config.yaml
targets: ["moons"]
arch: "inception"
norm: "batchnorm"
widths: [128, 224, 384, 672]
loss: "cross_entropy"
beta2: 0.95
max_grad_norm: 5.0
batch_size: 384
Rows from block 13, named by matrix and row number. Each number is 200 + 20 x the weight over its row's rms, rounded and kept within 0 to 999. All counts start at 0. After the name is the row's rms in percent of the matrix's.
# b510: branch 3 first 3x3 conv (model.blocks.13.b5.1.0.weight, 96x48x3x3), inputs 40-47, a 3x3 kernel for each
b510.1,152,202,201,185,212,206,187,176,179,189,228,206,200,229,217,172,212,182,199,201,187,230,210,176,209,220,204,202,198,200,200,199,199,199,200,200,199,249,216,218,234,210,179,209,188,168,206,217,200,237,218,178,220,196,175,240,217,211,234,210,175,202,183,166,200,200,200,199,199,200,202,200,198
b510.2,065,186,216,235,172,198,243,216,209,187,200,180,196,213,223,227,211,246,223,214,204,168,173,157,154,180,186,236,199,197,198,193,198,199,198,197,198,176,165,187,186,196,207,210,228,217,202,168,197,205,205,212,235,250,222,177,172,190,180,205,207,208,231,225,207,197,201,203,200,201,206,197,200
b510.3,151,196,206,195,216,208,184,190,186,198,227,215,215,231,222,207,209,176,189,195,159,208,209,169,218,216,208,215,199,200,199,199,200,200,200,200,199,248,219,221,231,218,224,207,184,176,206,218,209,234,224,227,218,195,181,238,219,217,232,218,217,203,183,176,200,200,200,199,199,200,202,201,196
b510.4,065,187,207,207,184,190,197,197,207,172,189,190,224,223,226,225,188,213,183,202,191,206,192,184,178,190,180,246,199,200,197,200,199,201,203,198,200,178,168,217,176,214,242,181,182,198,202,213,244,203,214,246,186,179,195,169,163,209,188,189,227,193,180,178,206,208,203,200,202,202,186,202,203
b510.5,082,167,192,176,180,185,184,191,182,183,190,189,185,201,202,194,196,209,192,188,172,186,172,191,184,188,173,185,200,198,199,199,199,200,195,196,198,183,179,179,179,171,186,178,177,167,208,197,196,202,196,202,210,209,199,196,178,165,196,187,176,201,181,160,197,200,199,202,194,193,198,196,194
b510.6,147,196,213,198,216,211,186,186,182,198,238,214,209,237,227,196,213,179,193,200,168,220,213,178,225,223,233,231,198,199,199,199,200,200,200,201,199,254,219,216,235,223,204,208,185,197,212,215,204,239,230,217,221,195,202,242,220,212,235,222,200,202,180,199,200,199,200,199,200,201,202,201,197
b510.7,076,188,202,181,202,175,195,191,185,203,204,210,193,205,206,194,190,205,208,214,213,183,177,193,195,191,196,188,199,198,200,197,198,198,197,195,199,192,183,192,159,171,170,159,164,179,215,200,205,206,206,205,221,214,219,204,215,196,159,175,172,197,179,185,200,195,196,204,200,203,206,205,206
b510.8,146,202,210,183,219,202,183,190,188,203,230,205,211,234,221,211,208,182,202,182,155,207,208,174,210,216,220,219,199,200,201,200,200,199,201,199,201,247,207,224,228,225,223,210,187,196,205,212,211,232,233,234,222,193,197,239,211,213,226,220,217,204,180,197,202,200,200,202,201,201,202,198,200
b510.9,033,190,203,200,203,212,198,197,198,209,195,194,201,208,209,197,204,200,207,165,169,189,198,199,201,203,189,195,203,201,203,197,194,203,200,194,201,144,156,159,194,190,206,185,198,201,213,213,204,219,209,214,196,206,208,170,161,160,195,179,169,194,207,198,207,207,203,200,207,210,203,198,205
b510.10,034,193,211,208,193,192,193,206,194,193,201,190,193,201,210,192,185,204,204,186,185,203,185,189,191,186,192,198,206,196,195,203,203,194,200,200,202,161,164,186,160,160,194,190,170,198,218,210,184,204,205,203,187,203,208,176,167,190,181,153,175,213,171,187,224,220,189,206,213,197,181,200,199
b510.11,142,205,215,193,223,209,189,179,184,186,230,212,209,232,213,174,214,184,204,204,182,220,213,185,216,216,209,207,199,200,199,199,199,200,200,200,199,252,220,218,235,208,176,211,196,178,208,220,205,239,215,181,222,208,186,242,220,217,236,208,172,205,191,173,199,200,200,200,199,201,203,200,197
b510.12,090,184,182,192,190,186,204,208,200,212,194,191,203,200,188,222,203,225,222,171,170,213,173,194,241,189,192,210,199,199,197,200,202,200,201,200,201,158,168,174,162,168,199,192,203,189,203,198,198,206,203,201,205,201,205,164,171,176,182,167,188,205,194,193,208,198,192,199,198,196,192,198,203
b510.13,139,208,210,177,210,195,171,184,178,185,246,207,212,240,211,184,226,207,228,190,179,231,226,185,227,231,213,196,200,199,201,200,199,201,202,201,197,238,213,213,238,214,207,219,215,216,211,219,198,230,227,204,220,218,219,253,213,210,238,206,205,213,206,215,198,198,201,201,203,205,202,198,197
b510.14,134,170,156,160,181,185,178,176,192,200,192,188,195,226,237,211,196,236,219,242,240,228,214,216,216,186,201,191,199,199,199,198,199,200,201,199,199,182,178,177,199,188,192,187,176,186,186,191,182,189,196,190,190,180,185,186,182,157,195,190,165,198,185,178,199,200,199,195,200,200,196,199,201
b510.15,139,216,216,183,226,203,191,176,177,188,231,208,211,233,204,165,214,180,203,197,185,220,218,184,214,218,211,207,199,200,200,198,200,201,199,200,200,251,220,220,235,209,174,210,192,189,205,219,208,237,215,177,223,206,195,243,220,216,235,208,171,202,188,190,199,201,200,198,200,202,203,201,197
b510.16,078,194,203,225,186,207,203,201,206,199,207,193,219,218,196,196,197,206,198,218,200,201,222,184,203,215,198,210,199,199,201,201,199,199,202,197,201,148,166,173,194,171,161,193,199,187,193,181,182,218,186,169,222,202,199,174,173,171,197,164,169,198,186,184,202,200,201,203,202,199,205,199,203
b510.17,067,206,197,201,201,178,210,189,188,198,195,195,207,201,206,212,195,200,213,188,191,202,186,208,205,207,210,195,200,199,196,199,198,196,202,198,198,164,170,154,148,156,162,186,194,201,206,199,201,202,207,209,189,202,227,183,180,176,182,177,172,189,198,201,199,200,202,199,204,209,197,208,209
b510.18,061,166,177,189,192,194,209,194,193,219,204,210,209,208,221,225,188,216,235,162,202,227,176,217,217,184,208,222,201,199,196,200,199,196,202,199,200,182,181,207,185,184,234,176,208,238,214,200,211,207,217,234,180,205,242,184,175,189,185,172,216,190,198,230,205,209,206,198,204,205,187,201,208
b510.19,134,189,197,197,194,196,197,210,213,220,211,195,184,208,203,185,202,207,225,210,199,209,198,209,201,197,202,209,201,197,199,199,199,201,200,199,201,198,185,207,155,152,202,157,159,180,224,205,207,197,185,210,195,194,190,202,207,200,176,156,198,175,164,175,208,195,197,204,200,201,203,203,207
b510.20,033,187,193,191,199,199,197,198,204,202,194,197,196,199,200,201,176,200,207,176,192,204,199,209,205,192,201,193,206,203,204,201,200,202,207,200,196,156,166,158,182,187,197,195,195,200,214,216,200,211,215,205,193,207,205,190,154,149,200,171,156,214,202,195,216,225,198,197,215,205,181,212,219
b510.21,040,197,199,204,204,198,200,205,198,199,189,186,200,176,187,197,190,181,187,198,203,211,208,205,209,214,196,203,199,200,199,199,202,199,205,198,201,167,161,178,178,148,168,178,180,192,215,203,197,206,197,196,176,185,188,205,190,176,203,169,150,189,194,174,209,210,201,198,202,198,189,201,204
b510.22,018,197,205,200,186,189,197,189,188,196,199,210,188,199,207,198,201,202,189,198,204,195,194,200,192,210,211,200,196,196,201,195,200,194,192,194,197,199,193,195,171,194,192,141,141,171,202,200,210,206,204,203,205,204,197,199,204,194,189,193,194,179,145,164,202,200,213,212,201,204,202,198,193
b510.23,141,206,210,193,224,210,185,176,177,187,228,207,210,232,214,178,216,185,194,199,179,222,217,178,215,219,208,211,198,199,198,199,199,199,199,200,199,253,216,220,237,216,188,215,199,187,209,217,209,240,222,196,227,210,189,243,219,218,238,214,183,208,194,184,199,200,200,199,199,200,202,201,196
b510.24,041,209,211,201,205,202,183,197,212,209,206,201,203,205,212,183,197,217,187,194,206,206,204,191,194,197,192,191,203,202,202,201,198,200,202,202,198,153,162,167,172,178,185,201,187,187,203,199,203,207,195,200,209,198,194,171,166,163,185,161,160,202,181,189,212,204,213,208,206,208,198,210,204
b510.25,031,186,205,196,207,213,203,211,202,192,188,205,202,208,201,200,203,206,196,171,190,203,199,196,213,199,198,199,194,202,198,195,200,196,208,195,197,152,163,167,169,167,183,193,198,192,216,213,201,208,212,203,185,202,216,184,186,167,179,157,146,203,203,192,212,212,197,201,205,207,185,204,215
b510.26,046,186,201,207,174,186,187,180,187,181,178,190,215,174,178,195,187,192,207,179,195,199,156,176,193,184,192,201,193,197,195,196,199,194,198,201,195,193,187,203,164,166,185,178,173,170,217,215,197,218,229,206,233,228,213,205,187,196,164,166,190,183,178,168,191,207,194,197,197,204,206,209,209
b510.27,147,203,211,195,218,207,183,174,175,187,229,212,211,226,215,178,209,175,187,197,177,220,214,186,228,220,213,215,199,200,199,199,200,199,200,200,199,251,221,216,232,213,191,209,182,173,210,220,206,236,221,199,222,194,179,242,222,215,233,212,186,202,178,176,200,201,199,199,199,200,202,201,197
b510.28,016,188,195,200,191,173,196,207,188,179,180,199,210,194,191,179,210,206,195,195,198,200,184,198,203,197,196,201,204,196,203,205,207,205,204,209,191,205,194,193,151,182,173,150,177,192,210,210,215,203,217,199,202,208,203,200,200,195,163,174,177,160,166,173,197,198,207,191,198,210,200,199,193
b510.29,033,176,195,192,194,190,205,207,192,188,191,207,204,189,196,203,210,198,192,197,209,204,194,188,203,201,187,202,199,200,200,193,201,196,191,192,199,192,198,197,165,152,202,199,141,179,213,207,203,206,203,211,203,207,220,194,198,195,198,161,177,206,159,157,220,203,207,205,195,200,186,201,204
b510.30,136,179,206,178,190,197,180,154,176,183,218,218,211,230,214,188,219,187,206,179,169,232,213,178,198,215,205,182,199,199,200,199,199,200,200,200,199,242,231,221,231,223,193,215,211,221,201,229,215,240,228,205,232,218,217,233,233,216,232,221,187,209,206,221,202,199,202,202,200,202,204,201,198
b510.31,043,157,152,152,191,170,161,193,211,201,211,199,175,222,200,154,218,222,193,182,192,203,203,251,246,211,222,232,200,195,196,202,201,195,198,198,199,177,187,182,191,192,189,184,205,188,203,201,188,216,217,202,192,214,193,183,188,183,179,172,176,184,193,179,201,199,203,206,203,202,199,204,200
b510.32,152,202,210,189,218,208,189,179,181,196,229,208,207,224,212,170,208,180,191,217,176,217,213,186,216,221,219,210,199,200,199,199,199,199,199,200,199,251,217,216,229,211,181,207,183,169,211,218,204,231,216,179,216,202,183,241,219,218,230,210,178,201,179,169,201,201,200,199,200,201,202,201,196
b510.33,138,207,214,190,221,210,197,180,186,195,231,206,209,231,205,170,215,185,201,204,184,213,210,185,214,221,219,208,198,200,199,199,199,199,200,201,199,252,217,220,235,207,174,212,207,185,207,216,204,239,212,174,226,216,186,242,218,218,237,207,170,206,200,184,200,201,200,199,199,200,202,201,197
b510.34,154,189,212,188,213,209,182,181,193,208,231,209,204,232,221,192,217,188,191,207,173,216,214,184,224,221,216,202,199,201,199,199,200,200,200,200,199,255,214,213,233,222,205,215,195,174,214,210,201,236,226,214,226,207,184,244,216,213,234,222,199,208,190,179,200,199,199,199,199,200,202,201,197
b510.35,039,204,200,194,200,199,192,214,208,203,196,196,197,196,194,180,190,196,185,185,190,185,201,187,189,196,197,199,201,199,202,205,203,201,208,202,201,156,170,156,178,191,185,191,180,193,216,208,218,213,203,216,194,196,204,167,164,162,179,175,171,201,181,197,210,203,217,213,203,208,199,196,200
b510.36,127,194,202,202,204,195,203,197,196,197,210,206,204,211,204,210,190,209,223,190,198,213,188,202,210,189,205,203,200,200,199,199,199,200,200,200,199,164,177,179,165,181,193,170,185,192,193,187,203,183,184,205,190,201,212,172,175,171,180,178,173,185,176,185,202,201,198,197,201,202,190,200,208
b510.37,028,188,196,191,174,186,192,191,202,211,216,201,200,195,199,208,192,192,199,202,208,201,209,207,193,193,191,204,198,195,192,203,200,198,203,198,197,150,182,188,159,176,202,205,199,201,221,223,213,213,212,198,205,215,201,154,166,193,151,156,199,188,192,187,224,226,209,218,218,203,210,196,185
b510.38,150,196,209,195,215,213,189,177,186,200,230,215,216,231,223,191,213,184,188,196,165,208,208,176,215,219,212,204,198,200,199,199,200,200,200,199,199,249,220,223,231,220,203,211,193,172,209,217,215,234,226,213,223,205,178,240,221,221,231,220,197,206,190,176,200,199,200,199,200,201,201,200,197
b510.39,034,202,198,192,187,187,187,216,203,216,192,186,187,194,192,196,216,181,205,186,206,205,206,229,180,214,225,213,199,199,200,204,200,196,203,203,201,161,192,189,158,165,206,172,160,189,200,217,195,204,203,216,201,197,201,176,193,192,165,166,191,183,162,186,205,207,200,192,204,214,198,197,202
b510.40,064,207,206,187,210,216,193,210,214,186,194,208,198,200,199,202,196,198,200,204,205,218,204,193,200,201,197,182,199,200,199,200,198,197,203,198,199,163,165,178,176,181,177,171,193,195,187,189,187,183,182,182,166,202,203,176,165,164,171,167,157,172,197,196,206,204,199,209,204,202,201,200,200
b510.41,147,201,207,187,218,203,182,178,169,180,229,209,205,229,209,175,212,171,186,206,180,225,213,180,212,220,223,213,199,200,199,200,200,200,201,200,199,253,219,215,234,209,182,209,189,178,208,219,206,238,216,191,223,197,182,243,221,213,235,208,179,203,183,181,200,200,201,199,200,201,203,201,197
b510.42,027,191,202,202,195,198,194,208,208,198,208,210,202,199,204,206,183,203,202,201,196,198,215,205,195,205,204,197,203,191,198,200,191,199,195,195,203,139,174,197,133,183,202,182,201,198,224,205,205,202,196,202,182,205,212,180,185,198,150,164,192,194,192,197,219,205,209,202,199,207,197,206,205
b510.43,052,226,225,230,202,228,218,194,160,184,242,236,213,233,228,195,226,211,168,194,183,177,198,193,200,200,219,227,200,201,200,200,200,200,202,201,200,216,249,198,216,220,184,214,214,172,227,245,198,227,223,187,223,218,173,223,249,200,213,221,189,216,213,172,203,200,200,201,200,200,201,200,200
b510.44,037,205,205,195,202,194,198,202,198,202,199,205,197,203,206,195,198,201,203,195,190,188,205,205,213,194,195,203,199,199,197,198,194,200,202,203,200,183,148,148,199,204,154,195,197,199,214,205,220,210,203,208,205,209,212,191,188,160,204,193,150,209,199,194,215,209,225,203,202,204,193,205,208
b510.45,027,182,187,193,203,197,190,204,188,171,196,206,205,197,195,193,190,193,187,201,192,190,190,187,188,199,201,196,200,199,197,199,191,191,190,192,196,183,202,191,149,172,200,166,150,203,204,208,211,211,204,205,217,211,208,198,194,195,155,166,201,179,158,188,197,200,214,208,192,203,208,200,198
b510.46,146,199,212,196,218,207,185,173,180,193,230,214,212,229,214,181,210,178,187,200,177,223,216,184,228,221,222,211,198,200,199,200,200,200,200,200,199,252,221,217,232,212,195,207,180,174,210,222,208,237,221,203,221,193,184,241,223,216,234,212,190,201,174,179,200,200,200,200,200,201,202,201,197
b510.47,022,201,192,201,193,195,204,197,193,187,201,194,195,201,193,206,197,189,190,199,207,197,212,212,199,204,206,205,206,192,199,199,199,201,198,193,198,134,196,188,145,205,198,195,201,208,215,206,209,195,210,204,204,215,207,169,207,207,146,180,193,198,170,187,208,203,209,203,203,208,198,206,201
b510.48,143,191,204,189,215,207,178,176,180,191,228,211,211,230,219,181,214,182,197,200,172,226,214,175,217,220,211,207,198,200,199,199,200,199,200,200,199,255,219,219,233,213,195,212,183,184,210,218,211,237,222,202,224,197,192,243,221,218,234,212,190,205,178,189,200,200,200,199,200,200,202,201,196
b510.49,144,200,207,191,221,204,179,175,174,183,225,209,209,229,208,181,211,176,189,210,180,220,218,177,215,219,212,212,198,200,199,199,199,200,200,200,198,253,218,217,235,208,191,209,183,180,208,219,210,239,217,201,222,196,188,242,220,217,236,207,188,203,175,184,200,201,201,200,200,202,203,201,196
b510.50,069,180,180,191,187,193,187,190,200,191,199,207,206,207,196,198,197,208,206,184,184,194,197,173,203,187,190,209,203,201,198,199,202,200,200,201,198,165,163,175,173,160,188,193,170,163,224,209,210,211,209,211,215,212,209,183,185,180,191,178,177,210,187,177,211,207,209,202,206,210,189,192,200
b510.51,033,198,201,202,200,202,206,210,199,200,194,206,201,206,197,211,203,201,200,188,187,189,207,207,204,204,201,202,206,204,197,204,205,198,206,198,198,137,158,184,172,172,209,187,196,198,212,215,202,205,209,208,190,209,207,186,177,169,179,152,160,199,196,198,224,227,201,217,215,206,182,203,207
b510.52,041,189,182,205,181,189,190,182,195,198,207,190,184,211,203,195,191,209,209,179,177,184,168,184,181,175,187,215,207,201,201,203,201,202,205,201,202,172,176,166,170,183,190,174,169,199,208,210,206,212,209,222,205,202,211,184,167,168,183,179,162,183,174,200,204,204,209,205,197,212,206,201,200
b510.53,048,185,192,187,190,194,221,207,211,217,182,186,197,209,235,206,224,229,226,180,208,252,184,175,213,193,191,208,196,199,199,197,194,197,202,198,198,178,184,185,173,187,162,207,189,167,188,193,194,187,232,203,209,196,210,191,187,180,180,207,157,206,185,154,197,201,204,194,197,208,193,204,207
b510.54,039,187,197,196,203,202,194,199,202,195,194,198,197,209,201,206,179,188,187,192,190,205,205,192,194,205,191,190,209,204,200,209,196,200,208,201,201,145,149,162,170,203,201,185,190,192,205,203,212,212,216,213,180,194,200,166,159,158,196,192,172,205,194,194,218,214,211,199,198,204,179,201,210
b510.55,154,196,210,194,214,210,186,180,182,197,231,219,208,229,220,188,211,185,182,202,165,215,214,182,218,221,221,214,199,200,199,199,200,199,201,200,199,247,225,220,230,220,206,208,193,170,207,223,206,233,226,206,219,202,171,238,226,217,232,221,202,202,190,172,201,200,200,199,200,200,202,201,196
b510.56,023,185,192,189,192,189,196,192,206,192,188,206,195,196,210,198,191,202,192,190,187,199,183,186,201,199,201,183,200,190,200,206,190,197,206,194,203,188,197,196,144,196,200,139,165,196,215,213,215,222,206,202,212,184,214,195,202,198,165,202,194,170,165,200,214,208,209,223,209,195,209,187,210
b510.57,147,204,215,195,219,211,189,172,176,194,231,211,207,231,210,180,214,177,189,198,184,220,214,186,221,221,213,210,199,200,199,199,200,200,200,200,199,252,221,220,234,212,194,211,183,178,209,221,206,237,217,198,223,195,181,242,222,217,235,209,189,204,176,182,200,201,201,199,199,200,202,201,197
b510.58,075,192,213,205,219,231,198,225,221,189,225,224,180,216,259,223,192,223,217,183,181,205,173,181,167,181,187,207,200,199,201,201,199,202,205,201,199,226,223,207,201,246,217,196,209,230,236,226,200,241,255,222,250,247,233,233,217,198,205,242,221,204,205,220,192,199,193,199,195,194,215,207,199
b510.59,017,193,195,201,193,184,190,181,189,190,178,192,198,196,200,197,180,198,199,186,209,210,208,206,196,197,203,204,208,200,193,206,191,201,193,182,182,149,152,194,181,184,201,190,196,198,219,225,206,216,212,205,215,207,201,158,147,177,171,164,188,196,197,200,210,221,206,215,210,208,210,209,196
b510.60,064,208,219,202,210,198,216,219,200,190,190,211,225,194,213,218,195,201,211,185,180,195,189,189,183,212,204,213,203,202,200,202,199,201,203,200,199,153,162,195,168,164,187,191,198,193,192,193,199,191,178,183,204,207,194,164,162,175,179,165,158,198,199,194,206,207,204,201,200,204,198,206,206
b510.61,135,199,196,179,186,204,184,185,205,179,183,199,183,193,250,228,184,214,222,158,206,217,213,190,201,202,210,197,200,199,198,199,198,199,201,200,199,171,186,171,196,240,206,200,228,232,200,194,177,214,247,210,192,201,189,173,180,168,197,233,194,206,226,222,201,199,194,198,198,196,197,202,202
b510.62,043,201,202,192,198,202,196,211,195,194,193,194,198,194,202,196,192,197,208,182,202,208,203,209,203,205,189,196,196,197,198,200,198,201,204,200,198,145,157,200,150,200,202,193,195,198,210,207,204,211,214,207,196,206,199,172,158,204,166,156,174,203,202,200,211,203,198,208,208,207,197,209,203
b510.63,040,203,199,192,197,202,210,217,200,206,205,199,209,209,206,213,203,200,202,188,189,201,210,201,200,204,196,204,204,203,202,198,198,197,202,201,200,152,162,171,171,159,189,195,191,196,210,207,200,205,203,211,182,200,209,190,172,160,189,162,158,202,196,184,216,219,201,212,215,214,191,213,208
b510.64,084,196,195,179,206,214,195,210,190,192,196,207,194,205,202,198,216,199,207,184,199,199,187,182,191,180,187,206,197,199,200,196,199,198,197,196,199,175,195,193,164,155,198,165,163,167,221,218,199,208,204,207,199,197,211,198,194,187,184,170,195,189,182,169,207,214,200,200,199,202,192,204,204
b510.65,157,201,208,194,218,212,192,184,177,199,229,217,212,228,224,190,200,172,175,208,163,217,212,176,212,222,228,227,199,200,199,199,200,199,200,200,200,248,220,220,228,221,207,193,176,174,205,220,208,232,227,211,205,188,179,236,221,217,229,220,200,189,171,177,200,200,200,199,200,201,202,201,197
b510.66,060,202,196,188,194,190,191,205,182,193,193,197,198,200,207,206,206,190,203,183,201,218,200,219,214,194,210,209,200,198,197,199,198,198,200,197,199,162,156,197,189,156,167,198,193,195,202,197,198,216,202,202,185,207,218,183,164,195,203,163,158,200,206,196,201,206,194,199,204,204,182,210,215
b510.67,148,203,215,189,218,209,185,174,174,196,232,217,210,222,219,178,204,178,198,206,167,219,209,180,213,219,209,197,198,200,199,199,199,200,199,200,199,249,223,222,227,214,193,203,184,175,211,222,210,231,219,191,214,198,188,240,222,222,228,214,188,198,182,173,200,200,200,199,199,201,202,201,196
b510.68,038,185,197,199,199,199,209,212,207,206,184,207,203,193,199,209,208,208,201,187,202,213,202,196,209,194,199,195,193,203,204,191,192,197,201,199,199,155,161,184,170,147,186,193,199,200,212,217,211,207,206,214,200,215,219,199,175,178,190,149,158,199,193,192,217,223,204,209,209,203,197,207,209
b510.69,043,193,208,193,196,201,195,207,185,192,195,205,195,199,211,217,198,185,200,180,182,202,197,199,207,173,196,195,197,198,190,199,196,195,199,198,202,162,156,158,187,189,203,198,195,199,220,215,219,212,217,198,207,203,220,165,159,149,191,169,180,210,205,192,219,221,217,205,216,207,191,206,225
b510.70,063,196,200,195,189,192,185,222,206,184,222,220,215,225,243,239,218,240,219,200,152,180,183,170,176,215,240,218,200,203,201,199,198,200,198,200,201,194,182,200,212,231,223,196,227,216,219,212,234,212,256,249,212,247,236,217,188,190,219,230,219,205,234,218,203,201,197,194,202,200,194,201,205
b510.71,138,193,206,195,215,204,180,188,181,192,226,211,215,231,221,219,207,177,200,187,158,210,211,165,213,219,202,212,198,199,200,199,199,200,200,200,200,248,216,219,234,223,226,205,190,194,206,212,208,239,230,245,221,199,203,239,217,213,234,221,219,201,186,198,201,199,200,201,200,202,204,201,198
b510.72,147,195,208,196,219,209,183,189,184,199,236,207,212,238,219,200,214,176,198,201,165,221,214,174,217,222,217,217,198,200,199,199,200,200,200,200,199,257,213,219,236,220,208,212,188,198,211,210,208,240,225,222,225,197,199,244,215,215,236,218,203,206,184,198,200,200,201,199,200,201,202,201,196
b510.73,075,193,194,201,194,196,187,206,194,198,191,204,207,206,200,200,207,213,219,176,184,176,209,204,196,189,196,206,199,199,199,202,200,201,203,200,199,152,179,161,184,209,169,193,194,170,222,219,208,224,215,212,199,198,219,160,183,172,172,188,168,203,201,187,212,201,195,204,197,202,194,191,205
b510.74,121,205,189,195,210,207,183,206,200,188,187,202,206,205,204,192,188,194,194,198,191,202,196,194,205,195,190,194,200,200,199,201,200,199,202,201,200,184,194,199,162,155,158,195,166,172,204,198,200,197,185,191,211,198,217,200,198,202,179,162,154,205,172,179,199,198,193,202,202,198,197,201,202
b510.75,139,207,212,186,222,206,197,171,180,191,236,205,209,230,203,175,214,188,216,186,179,215,212,177,202,220,203,194,199,199,200,199,199,200,200,199,199,256,215,223,233,204,177,217,197,203,212,215,214,240,214,196,227,207,208,247,219,217,234,205,176,208,190,209,201,199,200,201,200,202,201,198,198
b510.76,147,197,190,182,212,200,200,186,207,209,213,196,206,221,211,210,205,205,221,181,182,206,195,192,198,186,200,207,199,198,198,199,198,198,201,199,199,156,153,192,204,180,193,196,200,198,197,194,204,205,194,216,188,180,185,165,165,171,188,169,186,196,201,197,200,201,196,198,199,199,195,197,205
b510.77,077,196,198,197,195,200,198,196,186,199,208,205,208,221,205,209,195,200,220,165,170,176,197,195,189,186,202,200,200,197,196,200,199,195,200,200,200,175,166,161,195,179,152,192,195,179,238,223,214,227,225,215,193,213,212,193,176,165,192,188,158,203,199,182,204,197,196,196,200,201,192,206,210
b510.78,141,202,210,196,217,206,183,185,176,181,232,216,207,236,224,203,212,179,191,189,152,218,211,161,215,219,200,205,198,200,200,199,199,200,200,200,200,253,220,221,236,223,210,210,193,196,206,218,208,240,231,227,220,200,200,241,223,213,235,223,206,203,189,198,201,199,202,201,200,203,203,200,199
b510.79,032,211,204,188,189,191,187,205,201,202,210,206,189,206,212,188,201,208,211,209,207,197,210,208,199,203,199,201,198,200,207,199,196,201,199,193,192,164,165,164,172,167,188,187,195,193,213,213,211,215,208,210,211,212,208,204,163,162,175,163,175,169,171,184,205,208,196,216,197,202,202,188,184
b510.80,147,192,210,196,213,204,176,183,178,186,232,212,209,241,225,196,217,180,197,196,165,217,212,173,231,223,221,217,199,200,199,199,200,200,200,200,199,253,218,217,237,223,205,212,196,208,205,218,205,242,232,222,227,203,207,240,220,213,237,222,200,207,189,210,201,200,201,200,200,202,202,201,197
b510.81,126,188,157,164,198,207,202,193,207,210,200,192,209,234,231,217,198,211,198,244,248,223,212,209,187,157,216,190,200,198,199,198,199,199,200,200,199,190,191,215,174,212,174,189,187,190,193,207,206,202,218,179,184,181,190,179,190,194,200,217,169,203,184,183,204,204,200,198,202,200,196,202,200
b510.82,143,200,209,192,218,207,183,177,175,183,231,210,204,229,216,178,211,177,191,202,182,216,214,180,209,219,210,211,198,200,199,199,200,200,200,200,199,253,221,216,234,216,188,210,192,177,208,221,203,238,223,196,223,203,181,242,222,215,235,215,183,204,187,177,200,201,199,199,199,201,202,200,197
b510.83,064,209,208,196,214,196,200,222,189,195,200,205,201,201,196,198,201,207,206,178,202,207,210,205,209,183,200,204,199,199,201,198,198,199,203,200,198,152,159,148,201,182,195,190,199,204,205,197,199,213,207,216,206,200,204,174,153,163,197,170,164,212,197,191,204,199,200,198,203,206,194,208,205
b510.84,075,194,194,194,192,187,200,209,189,190,194,190,201,200,208,201,194,205,203,176,189,206,205,208,201,204,198,200,202,198,198,201,199,199,202,199,200,155,150,199,148,183,199,199,198,201,205,204,211,199,213,199,181,216,218,160,164,192,159,170,189,203,210,200,205,199,205,199,192,198,196,204,206
b510.85,049,200,202,178,221,194,179,198,205,201,196,183,184,194,202,189,180,193,190,193,180,196,192,216,201,193,193,198,200,201,199,202,199,199,206,203,198,188,169,154,181,183,177,188,170,190,204,201,200,198,197,198,196,184,186,193,174,148,196,184,165,205,177,200,216,217,221,203,207,214,201,204,203
b510.86,130,194,178,186,204,188,199,203,187,192,205,169,187,206,205,200,196,194,223,179,191,184,206,198,203,197,197,201,201,198,198,201,200,201,201,201,201,164,172,175,182,173,179,194,194,193,196,189,198,205,193,190,202,185,194,167,165,172,177,164,162,203,198,185,203,203,198,201,200,203,192,205,207
b510.87,033,194,197,190,198,212,194,199,202,196,188,207,209,205,217,214,193,205,208,184,196,198,190,201,199,176,200,208,201,202,200,200,202,201,207,198,197,176,169,155,196,183,177,192,196,193,202,210,200,205,195,202,200,199,205,205,179,145,203,154,148,207,197,195,205,217,196,206,204,203,195,197,207
b510.88,034,210,194,189,204,203,188,204,204,203,210,196,191,199,202,187,192,192,204,203,215,213,190,201,198,203,188,191,199,192,196,194,196,199,203,198,201,150,148,188,182,156,181,200,194,206,199,191,199,216,197,206,206,201,199,177,158,183,191,157,169,203,195,192,206,207,206,207,204,208,199,198,198
b510.89,025,195,194,194,190,187,186,183,191,195,204,197,196,208,210,199,200,207,200,190,178,202,197,209,202,174,200,205,197,201,194,189,194,202,202,197,199,195,153,158,196,190,163,199,201,207,208,220,205,203,213,214,212,205,218,204,176,161,197,193,137,197,200,190,203,216,209,205,218,212,213,202,207
b510.90,050,190,177,203,216,201,211,213,197,198,182,191,199,167,207,191,186,177,184,201,200,210,206,185,205,177,178,214,199,197,199,199,199,198,200,198,198,174,183,193,166,184,179,176,164,160,174,188,193,188,192,175,197,179,162,173,182,195,171,184,183,192,165,164,200,200,199,202,200,200,200,201,199
b510.91,179,229,214,217,225,218,184,193,188,191,216,239,219,226,215,208,192,209,205,222,209,177,210,224,194,177,187,191,200,200,201,200,200,200,200,200,200,184,219,211,204,205,198,166,159,164,190,208,212,210,198,214,202,197,213,176,226,204,203,207,186,160,154,163,198,198,198,197,199,200,202,200,198
b510.92,152,208,209,188,230,207,193,190,194,197,237,195,206,237,212,197,216,192,238,189,189,215,216,188,220,220,200,207,200,199,200,199,199,199,199,198,201,251,204,216,230,211,195,213,191,227,209,214,205,231,220,203,221,203,232,249,207,209,229,206,191,207,183,227,202,201,199,200,204,204,201,200,204
b510.93,039,206,212,205,207,195,195,205,190,200,198,197,201,206,204,194,195,197,202,173,193,199,202,197,197,202,208,191,197,201,201,197,193,198,206,203,198,130,160,195,182,205,204,195,193,202,211,212,208,209,214,200,199,200,204,141,153,175,185,173,181,211,201,200,206,204,195,202,207,193,191,205,205
b510.94,150,198,210,196,217,211,182,184,183,196,232,214,209,234,223,194,215,181,185,197,164,211,216,180,226,222,221,215,198,200,199,199,200,199,200,200,199,253,219,213,233,219,206,208,189,175,209,217,204,236,227,216,221,199,181,242,220,211,234,219,200,202,185,174,200,200,200,199,200,200,202,201,196